config = dict(
    dataset='made-up road signs on poles',
    train_examples=122500,
    image_size=32,
    horizontal_flip=False,
    norm='batchnorm',
    drop_path=0.2,
    residual_init='scaled_by_depth',
    beta1=0.9,
    max_steps=15600,
    batch_size=128,
    epochs=16.3,
    final_lr_fraction=0.1,
    weight_decay=0.04,
)
Rows from block 14 of a small multi-label image tagger, named by matrix and row number. Rows with one number belong to one channel. Each number is 50 + 10 x the weight over its row's rms, rounded and kept within 0 to 99. All counts start at 0.
Before each channel's rows are labels from the 100 images, of 14976, where the channel reaches its highest value: "patch colour" is the nearest of a few named colours to the mean colour under the peak. Only what is clearly more common there than usual is listed. The data: made-up road signs on poles. In brackets: how many of the 100.
# convs0: expand pointwise conv (model.blocks.14.convs.0.weight, 960x160x1x1), inputs 120-159
# convs2: project pointwise conv (model.blocks.14.convs.2.weight, 160x960x1x1, transposed), outputs 120-159

patch colour: brown (70)
convs0.648:55 49 51 51 30 46 46 45 53 56 52 49 56 51 55 46 44 70 54 52 51 07 42 46 54 41 43 58 59 48 67 54 61 46 56 45 45 52 53 51
convs2.648:34 46 56 51 48 35 50 36 58 56 43 60 52 52 51 54 34 54 43 52 55 44 68 43 49 38 55 53 53 55 51 57 59 55 57 62 68 54 31 63

patch colour: blue (25)
convs0.258:44 42 46 65 38 43 57 51 45 43 42 52 38 61 44 38 46 42 49 68 55 63 51 50 55 50 34 55 44 65 58 48 49 40 39 39 49 47 44 72
convs2.258:28 63 29 63 46 36 57 44 37 45 27 52 41 64 57 49 53 47 45 67 53 66 69 48 39 50 48 53 45 68 47 45 44 45 47 38 51 43 36 62

patch colour: grey (67)
convs0.338:63 36 36 50 40 67 60 44 45 34 39 40 49 48 42 73 59 40 48 71 53 51 50 33 48 55 50 60 49 42 57 46 48 30 43 52 30 35 66 62
convs2.338:57 52 32 62 47 70 63 51 30 42 45 58 44 47 49 55 60 35 63 61 45 57 51 44 56 57 41 61 38 38 58 44 38 28 43 58 45 37 61 46

patch colour: brown (63)
convs0.111:49 65 46 56 49 67 37 55 56 55 41 53 49 56 45 37 61 54 51 35 49 55 49 62 50 47 66 40 66 62 51 40 40 58 53 47 31 62 47 40
convs2.111:55 53 51 56 46 63 37 58 40 52 41 49 44 46 39 34 50 56 42 50 50 50 43 66 55 50 59 52 53 57 51 39 37 53 39 52 45 53 55 40

patch colour: green (33)
convs0.377:57 62 55 31 45 28 45 51 48 57 20 58 41 37 64 49 61 61 39 47 51 34 52 53 33 45 53 41 57 56 30 48 55 50 59 54 57 38 51 42
convs2.377:59 58 49 46 41 41 37 57 41 54 38 43 16 52 52 64 58 43 39 67 42 53 47 58 53 66 54 44 51 42 44 46 50 35 35 80 64 58 43 46

patch colour: green (46)
convs0.392:48 62 54 42 41 27 31 57 45 56 49 36 37 42 61 39 61 47 43 35 42 42 42 48 43 49 43 48 48 52 46 41 53 62 46 46 67 47 46 59
convs2.392:44 57 52 61 53 50 45 69 49 65 40 44 30 28 53 36 65 55 46 53 30 45 54 57 41 62 34 54 47 45 45 32 32 40 53 42 86 48 43 61

patch colour: red (25)
convs0.600:35 30 62 49 58 57 52 48 50 57 55 65 44 55 55 35 37 34 51 62 60 55 51 39 45 56 53 52 42 50 70 61 42 51 57 42 37 51 51 45
convs2.600:26 53 57 39 51 56 40 51 46 47 66 52 43 41 52 39 45 44 51 48 58 62 75 54 52 58 49 50 30 52 62 42 49 41 39 36 47 62 50 51

patch colour: green (52)
convs0.517:43 55 49 63 60 49 27 47 57 55 74 61 52 40 79 59 53 53 60 56 51 45 45 59 49 51 50 43 65 41 49 54 48 51 45 34 52 46 47 50
convs2.517:46 47 44 46 49 48 33 41 61 63 67 64 66 39 61 52 53 42 54 53 60 41 36 52 49 41 45 47 60 45 40 42 43 43 47 45 56 52 53 46

patch colour: brown (62)
convs0.187:47 52 60 26 63 54 50 56 55 29 35 43 59 59 67 52 50 64 56 55 49 52 56 48 63 37 65 60 52 64 31 47 35 53 54 43 37 37 55 41
convs2.187:51 54 59 73 50 47 60 49 62 63 52 59 44 41 31 44 60 45 38 48 42 37 48 51 43 48 55 48 59 52 54 39 68 44 52 54 61 48 46 49

patch colour: green (42)
convs0.288:47 43 58 42 52 36 47 40 58 63 36 42 33 44 41 54 63 59 33 47 49 52 47 43 40 50 67 48 43 57 36 40 36 56 51 66 49 42 51 40
convs2.288:54 56 54 41 52 44 37 58 43 51 47 42 28 66 39 53 58 46 33 67 47 63 32 46 49 59 49 51 51 43 44 35 51 39 34 85 65 64 49 35

patch colour: green (29)
convs0.200:63 44 46 33 48 37 36 48 37 57 39 41 26 54 58 54 56 48 42 60 52 36 30 30 34 56 41 47 43 51 37 45 53 49 51 78 48 62 60 40
convs2.200:52 46 48 34 50 44 42 54 40 58 41 53 30 50 54 45 46 52 40 57 55 66 61 48 38 57 54 52 45 41 39 36 30 45 50 78 62 39 50 59

patch colour: brown (84)
convs0.263:52 54 45 36 39 52 62 47 54 50 50 46 63 50 40 58 49 65 52 58 40 24 42 39 58 44 48 60 59 50 66 49 51 45 52 56 49 43 71 42
convs2.263:50 42 49 44 41 33 56 34 68 56 36 68 52 55 52 63 49 48 55 53 53 30 45 40 64 37 61 54 61 61 61 61 50 47 52 60 59 51 30 54

patch colour: brown (76)
convs0.341:43 59 54 52 52 64 39 59 48 58 44 56 53 51 41 34 53 56 54 34 50 55 47 60 52 54 69 35 59 63 50 44 42 66 53 54 35 59 38 44
convs2.341:59 47 47 50 48 60 39 54 40 55 47 58 44 53 40 36 47 57 44 63 52 58 36 65 44 54 60 50 50 50 45 52 44 53 42 55 35 58 54 38

patch colour: purple (30)
convs0.633:53 55 44 57 49 46 51 53 44 61 65 60 31 40 55 60 35 48 50 35 51 52 45 38 41 55 50 37 34 38 49 63 71 59 49 54 50 39 54 43
convs2.633:60 48 57 37 52 36 65 44 50 70 63 50 46 43 37 56 39 41 39 37 66 52 47 46 66 66 47 34 58 55 58 46 61 50 54 64 40 59 49 43

patch colour: grey (64)
convs0.221:48 37 46 47 56 47 26 54 48 50 44 44 50 52 45 44 60 54 53 41 55 43 56 67 45 58 59 54 62 82 60 41 50 60 67 43 51 58 39 71
convs2.221:51 62 62 48 60 40 58 50 58 36 47 63 51 48 51 74 43 55 39 67 54 38 48 59 56 44 67 48 63 51 40 68 62 52 66 52 39 42 57 52

patch colour: brown (83)
convs0.631:56 62 55 47 45 65 42 52 54 46 36 55 54 63 46 39 54 62 50 36 59 52 46 58 43 51 62 42 59 59 53 40 37 67 65 48 36 71 36 41
convs2.631:62 40 41 50 45 55 37 55 35 57 52 58 49 62 43 42 47 55 41 56 49 57 35 57 41 60 67 51 46 49 44 48 45 56 43 52 48 54 52 41

patch colour: black (33)
convs0.307:45 40 52 55 57 60 55 55 38 26 41 48 57 53 48 60 49 39 54 53 22 28 48 59 44 55 38 59 25 53 59 44 58 46 46 42 47 64 56 58
convs2.307:59 57 56 45 53 59 55 48 44 44 47 48 48 48 64 41 56 52 61 38 69 59 54 59 68 30 67 33 53 44 50 78 54 40 49 55 46 51 54 37

patch colour: purple (26)
convs0.32:43 46 60 53 67 49 47 62 51 55 76 52 45 37 49 49 50 50 44 32 52 52 37 53 54 44 49 42 52 53 51 47 53 54 44 51 51 41 52 44
convs2.32:54 47 64 42 48 48 54 53 47 56 64 52 52 40 42 49 55 61 37 32 62 48 39 52 53 59 60 32 59 56 50 41 52 48 44 45 48 54 49 37

patch colour: red (30)
convs0.104:41 37 59 54 57 42 35 59 63 70 54 51 32 41 55 43 48 43 51 63 52 54 58 43 47 46 55 59 50 56 73 54 32 53 48 42 44 31 44 58
convs2.104:31 41 66 51 54 65 58 50 44 53 65 39 37 46 50 49 54 26 47 55 40 60 57 52 56 68 50 49 29 47 69 43 39 37 43 51 40 50 51 51

patch colour: brown (66)
convs0.450:50 50 46 54 69 54 58 49 49 44 65 48 49 43 49 52 44 38 54 47 41 57 37 56 43 61 48 46 48 55 43 52 51 50 59 66 64 47 61 39
convs2.450:48 51 34 52 62 60 64 59 59 44 71 40 72 39 50 42 52 43 60 52 51 67 45 48 36 47 45 52 49 59 42 30 44 46 58 65 65 56 62 44

patch colour: purple (33)
convs0.508:48 50 53 51 63 50 53 62 50 58 74 48 53 35 50 54 54 54 41 29 47 51 33 52 54 49 44 42 50 53 49 48 54 51 44 48 55 48 54 45
convs2.508:60 43 61 42 47 45 55 51 48 57 61 54 48 42 47 55 51 66 41 36 60 42 37 56 48 60 56 32 59 50 47 46 52 52 42 47 52 57 50 32

patch colour: grey (83)
convs0.734:52 42 46 50 51 61 61 49 57 41 30 59 29 67 59 65 59 30 41 59 45 37 47 53 58 48 46 45 47 34 61 59 59 26 36 42 40 47 62 40
convs2.734:55 43 39 55 49 57 53 57 57 64 40 56 51 42 57 54 67 61 49 57 51 41 43 57 42 51 42 44 60 36 44 53 43 44 65 60 53 34 56 47

patch colour: grey (68)
convs0.598:59 37 42 67 57 61 55 64 32 45 26 51 48 43 58 72 56 49 57 69 43 42 54 42 54 52 35 55 50 63 45 47 44 32 56 51 50 39 65 65
convs2.598:59 53 37 60 51 62 63 63 29 52 37 65 35 47 42 62 43 36 49 55 37 47 46 58 60 67 30 46 39 51 65 50 45 39 46 51 44 41 60 55

patch colour: blue (49)
convs0.480:35 47 55 65 45 45 63 52 40 40 47 59 39 58 41 43 50 45 47 62 50 66 47 50 44 50 53 48 48 64 52 53 46 40 40 39 40 45 46 50
convs2.480:31 62 35 64 48 32 51 52 43 56 33 56 46 61 57 49 54 57 51 60 57 63 63 52 42 45 53 51 53 72 48 47 42 49 45 32 51 33 36 60

patch colour: green (26)
convs0.587:43 55 64 64 51 45 53 37 57 37 38 52 57 43 52 55 34 48 57 37 47 44 63 55 46 51 39 64 51 51 67 50 59 49 40 20 57 51 40 49
convs2.587:58 49 35 59 53 41 48 37 52 65 43 52 74 58 47 53 47 54 46 43 55 46 47 43 55 57 64 57 56 60 59 52 45 56 46 29 46 57 46 55